Rows from block 5 of a small audio frame classifier, named by matrix and row number. Each number is 128 + 24 x the weight over its row's rms, rounded and kept within 0 to 255. All counts start at 0. After the name is the row's rms in percent of the matrix's.
After each channel's rows are labels from the 100 clips, of 14848, where the channel reaches its highest value: "top examples" is what is common among them; "lies over" is the class under the peak. Only what is clearly more common there than usual is listed. The data: strings of digits, spoken by a formant synthesiser in many voices.
# conv: pointwise conv (model.blocks.5.conv.weight, 384x384x1), inputs 308-383

conv.91 104 [136 137 135 125 101 132 160  68 169 103 129 119 143 111 118 112 145 105 128 119 158 133 103 151 132 173 112 128 173 125 114 162 121 182 133 112 119 105 114 171 164  92 108 115 144 142 105  95 152 132 135 157 140 144 128 108 121 130  78  91 119  93 155 135  85  98 179 141 150 164 188 133 114 126 130 121]
top examples: "seven"
lies over: /ə/

conv.170 101 [164 130 109 102 170 134 107 124 108 128 119 131 121 102 155 128 101 155 130 148 154  97 111 126 140 140 151 137 140  96 172 107 188 146 112 154 128  89 119 114 155 116  97 123 120 145 150  95 119 132 104 128 128 144 126  75 135 108 150 156 126 107 106 128  83 145 130 156 120 146 133 141 140 136 167 143]
top examples: "two"; last digit: two; pink noise; first digit: two
lies over: /u/

conv.262 097 [143 149 129  81 127 140 118 128 125 112 135 178 117  77 126 121 142 113 129 120 152 145 150  97 127 144 142 121 154 113 119 127 139 115  68 188 155 155 156  88 190 125 187 153 136 138 111 132 101 137 165  98 123 142 119 114 123 124 160 132 140 142  91 133 120 167 170 132 143 125 115 125 115 148 124 155]
top examples: "zero"; reverberation; number of digits: 5; first digit: zero
lies over: /ɪ/

conv.365 101 [158 126 121 130 157 114 120 114 110 127 124  81 116 103 127 193  73 135 172 122 145 145 126 109 129 114  99 130 145 134 144 106  98 100 101 137 185 136 138  95 146 130  89 113 113 125 121 133 157 165 170 113 105 135 129 148 170 126 149 184 149 127 150 127 145 159 138 125 126 106 164 130  97 185  86 120]
top examples: "five"; reverberation; first digit: five
lies over: /aɪ/

conv.275 102 [146 175 124 133 116 138 105 108  92  94 134 146 134  83 179 159 118 155 114 118 114  90  86 160 163 146 131  95 117 119 103  82 106 148 185 146 158 133 102 133 105 153 117 150  96 139 125 101 131 110 130  76 120 117 157 117 165 106 138 193 183 114 129 139  98 123 164 138 148 130 115  97 144 116 131 139]
top examples: reverberation; first digit: five
lies over: /t/

conv.80 101 [ 92 154 123 102 146 117 120 153 175 112 134 167 115 158 140 118 123 181  68  83 115 148 146 120 125  94 112  41 140  98 150 140  99  86 188 161  84 132 119 148 136 139 158 161 138  87 138 143 114 107 154 150 140 114 106 166 155 130 106 101 124 127 163 160 104 115 143 122  72  92  93 156 108 105 127 119]
top examples: "zero"; first digit: zero; last digit: zero
lies over: /oʊ/

conv.166 100 [150 140 127 123 143 203 128 125 123 120 148 127  99 138 150 149 108 133 141 126  74 110 171 124 129 100 132 146 115 132 127 117  94 129 114 153 118 112 106 174 109 107 138 141 124 177 143  69 125 106 118 162 146 130 100 119 109 118 117 102 116 133 122 125 140 102 160  99 145 137 124 103 124 174 134  82]
top examples: "three"; last digit: three; first digit: three
lies over: /ɹ/

conv.371 101 [119 121 107 162 150  86 139 164 113 106  87 106 121 125 127 147  93  94 154 151  85 139 130 131 107 119 133 129 103 120 142 117 173  78 160 180 117 124 151  81 171 128 103 117 130 129 143 124 119 157 146 143 145 118 134 158 154 134 118 160  86 163 125 144 131 108 128 101  93 167 129 170 146 135 131 136]
top examples: "five"; number of digits: 5; last digit: five; first digit: five
lies over: /aɪ/; /ʌ/

conv.195 096 [138 134 126 173  98 143 125 133 128 112 144 114 132 150 100 121 151 129 121 139  96 154 152  98 134  69 105 128 131 140 111 158 101 141 129 113 135 119 155 128 138 107 141 153 153 122 138 120 172 152 134 105 111 112 138 110 133 118 150 117  73 117 133 130 158  84 130 121  79 130 106 177 163 144 212 107]
top examples: "seven"; first digit: seven
lies over: /ə/; /aɪ/

conv.247 105 [100 129 141 133  91 163 138 160 128 115 145 178  91 119 106 137 102 144 112  92 173 114 161 112 111 130 148 141 148 109  83  72 150 136 133  67 123 162 124  96 131  98 199 109 167 137 119 108 121 128 128 114 114 142 107 138 132  89 134 106  96 164  92 133 112 155 141 151 166 102 122 141 158  84 125 122]
top examples: "seven"; last digit: seven; first digit: seven
lies over: /ə/

conv.55 102 [ 94  98 152 124 101 160 135 163 109 121 117 130 175 128 127 128 114 128 122 107 165 114 107 129 137 158 135 135 169 143 188 168 110 109  83 106 111 115 165 131 168 122 126 102 123 152 111 121 144 165 132 112 135 128  84 124 163 139  98 139 113 101 139 123 182 126 105 137 114 145 127 164  92  99 140 142]
top examples: "two"; first digit: two
lies over: /t/

conv.145 101 [124 129 186 140 155 152 120 126  85 137 121 117 148 137 158 134 130 110 133 159  98 165 132 111  74 137 124 128 158 132 147 138 114 131 150 170 132 149 120 141 127 144 155 106 138 158 141 159 149 142 121 133  91 193  95 150  98 163 146 137 166 142 100  90 126 130 117 148 123 195 162 107 147 119 153 102]
top examples: "two"; number of digits: 5; first digit: two
lies over: /u/

conv.70 101 [138 106 146 110 123  87 178 153 145 119 116 117 121 161 136 156 192  67 125 141 133  90  96 155 150 112 150  90  91 111 138 187  90 123 158  98 136 111 145 132 180 104 134 141 145 106 212 132 120 132 153 111  99 104 140 129 102 148  94 150 114 100 149 149 148 100 148 148 115 129 103 138 149 127 163 116]
top examples: "three"; first digit: three; last digit: three
lies over: /ɹ/

conv.90 100 [104 132 125 142 125 104 108 136 133 137 146 143 145 138 141 139 116 122 132 119 118 132 135 109 113 135 169 119 148 147 118  87 132 108 110 160 144 109 194 145 172 144 187 105 173 137 172  90 143 121 138 174 139 118 123 108 171 128 150 136 116  97  98 121 119 116 151 130 132 146 149 106 162 145 179  91]
top examples: "five"; last digit: five
lies over: /aɪ/; /ə/

conv.174 102 [161  88 129 126 101 112 131 114 136 141  89 143  93 130 104 105 120  75 109 185 119 134 110 182 129 110 178 137 105 112 112 136 111  99 135 185  75 113 159  94 133 149 172 155 154 106  86 133 143 124 122 135 132 105 142 154 162 113 124  83 117 134 149 134 129  81 160 136 143 174 141 159 145 150 112 135]
top examples: "zero"; first digit: zero; last digit: zero
lies over: /ɹ/; /oʊ/

conv.50 101 [120 104 107 142 103 131 111 169  94 124 147  89 146 168 131 126 142 111 123 176 173 156 104 135 131 148 140 153 116 144  67 130 120 117 147 139 173 148  91  87 202 157 122 133 119 102 133  89 131 158  96 106 100  91 135 115 114  82 159 134 144 103 158 150 122 104 120 137 142 111 122 121 114 123 136  80]
top examples: "two"; last digit: two
lies over: /t/

conv.259 101 [131 138 121 127 140 170 155  89 115 142 106 153 155  78 143 116 100 152 137 129 146 155 132  92  92 144 103 148 135 117 157 120  96 115 109 129 108 123 138 192 102 110 163 127  85 152  98  98 138 125 112 181  84 104 166 107 140 188 105 149 120 190 131 124  78 119 118 104 131 107 110 147 107 145 167 111]
top examples: "nine"; reverberation; "eight"; number of digits: 5
lies over: /eɪ/; /aɪ/

conv.337 102 [129 138  95  85 126 120 116  95 129  76 153 151 127  67 160 106 136 168 170 115 148 126 115 145 145  97 102 125 133 123 111 143 144 146 101 103 138 102  85 134 122 139  99 120 117 100 128 113 112  55 144  93 154 119 117 139 147 116 187 146 120  93 185  96 159 140 131 128 125  78 126 100 115 124 141  98]
top examples: "six"; last digit: six
lies over: /aɪ/

conv.190 101 [ 67 119  99 127 131 125 149 125  87 104 165 122 125 156  96 101 106 125 100 149 160 129 138 103 144 108 122 139 136 146 132 132 121 113 107 121 161 115 128 171 170 134  89 125 143  88 122 142 127 142 119 106 105 114 155 132 146 135 135 166 150 138 163 117  91 128 142 105 196 124 125 138 134 121 125 119]
top examples: "nine"; last digit: nine
lies over: /aɪ/

conv.205 097 [117 115 114 134 149 115 117 154 114 107 147 185 131 103 149 141 104 116 101 129 117 122 126 100 182 133 112 145 165 111 145 122 120 148 102 144 138 163 173  90 131 137 163  86 120  95  98 144  87 141 123 135  77 164 188 105 153 140 126 155 105 170 104 132 129 126  88 130 135  92 109 114 112 126 133 117]
top examples: "three"; first digit: three
lies over: /i/

conv.263 103 [158 110 167  90 114 111 127 162 183 125 154 134 143 141 129  91 102 133  92 148 125 164  97 124 122 140 126 138 137 111 114 125 100 118 126 125 146 137 141 135 110  78 165  99 148 133 148 152 121 108 121 115 129 132 125 110 138  97  91 104 149 166 125  78  89  90 187 158  82  78 128 153 149 150  89 132]
top examples: "zero"; last digit: zero
lies over: /ɪ/

conv.278 101 [133  92 147 131 176 125  98 128 131 137 101 129 115  93 111 134  98 166 157 124 132 153  83 130 102 138 132 121 137 122 166 126 148 103 145 125 127 126 165 153 139 145 115 137 107 142 161  90 122 114 103 167 106 131 131  87 130 169 147 140 148  93 137 127 117 107 126  86 121 121 123 163 110 131 111 128]
top examples: "two"; last digit: two; last digit: three
lies over: /u/; /i/

conv.74 096 [143 147 109 100 120 115 129 141 146 159 133 112  97 158 122 141 105 138 136  79  74 104 142 121 135  88 125 111 112 177 145 153 135 108 140 122 146 156 112 135 136 116 130 156 158  94  83 170 168 100 147 132 100 105 129 108 120 129  92 113 134 106 109 140 173  81 115  86 102 112 139 104 162 121 122 121]
top examples: reverberation; "four"; last digit: four
lies over: /ɔ/

conv.155 102 [120 136 197 114 153 149 132 119 126 156 111 117 123 120 106 132  88 128  93 137 106  59 142 125  70 113 129 126 142 112 142  93 119 131 140 151 131 130 144 128 125  76  96 156 141 111 180 134  78 123  69 113 153 116 122 147 117 125 116 109 134 147 113 131 130 171 121 156  88 106 146 170  78 155  98 120]
top examples: "zero"; reverberation; last digit: zero; first digit: zero
lies over: /oʊ/

conv.290 091 [158 105 139 100 106  98 111 113 118 120 150  74 157 108 104 155 102 123 131 102  83 118 165 167 101 163 123 130 127 104 150 108 113 145 130  85  47 127 111  90 135  93 116 140 102 116  86 145 125 117 113 100 154 153 128 153 118 136 139  98 135 169  88 140 158 124 150 132 159 113 130 160 108 152 165 139]
top examples: "seven"; first digit: seven; last digit: seven
lies over: /ə/

conv.344 099 [116 165 104 142 164 119 127 133 132 122  95 107  97 152 143 146 132 114 124 102 164 142 130 140 110 172 104 138  95 144 116  95  56 134 108 143 139  99 151 143 123 120 126 157 142  98 147 151 112 122 152  92 144 121 132 109 133 130 142 136 127 154 139 141 106 118  78 133  62 148 139 148 125 140 139 185]
top examples: "two"; first digit: two
lies over: /t/

conv.299 099 [ 90  93 112 110 115 112  92 143 122 138 103 130 144 118 132 117 155 156 119  93 145 129 132 106 144 111 115  89 108 114 104 120  89 120 133 161 177 157  93 144 151 110 102 174 119 138 166  79  88 109 105 107  96  85 150 137  86 147 156 132 147 163 141 102 112 171 130 136 121 160 150 141 109 124 128 113]
top examples: "seven"
lies over: /ɛ/

conv.27 096 [110 152  96 105 126 182 119 130 141 154 173 173 138 111  98 110  97 162 133 138 188 142 117 138 106 170 104 120 150 119 103  84 134 102 133 138 132 122 131 140 137 127 140 136 173 111 115 118 124 187 133 144 145 145 107 131 152 104 106 134 126 127 126 122 107 124 165 136 103 104 145 140 184 124 132  98]
top examples: "five"; first digit: five
lies over: /aɪ/

conv.272 099 [132 131 131 125 113 137  99 118 139 157 130 122 131 121  88 117 158  85 113 105 148 149 107 163 105  90  99 100 161 144 119 114 117 101  74 131 139 101 122 124 135 113 105 123 134 115  94 166 156 135 110 134 100 132 142  92 106 115 162 141  98 103 106 170  76 138 113 102  94 179 133 125 112 144 125 118]
top examples: "six"; reverberation; first digit: six
lies over: /s/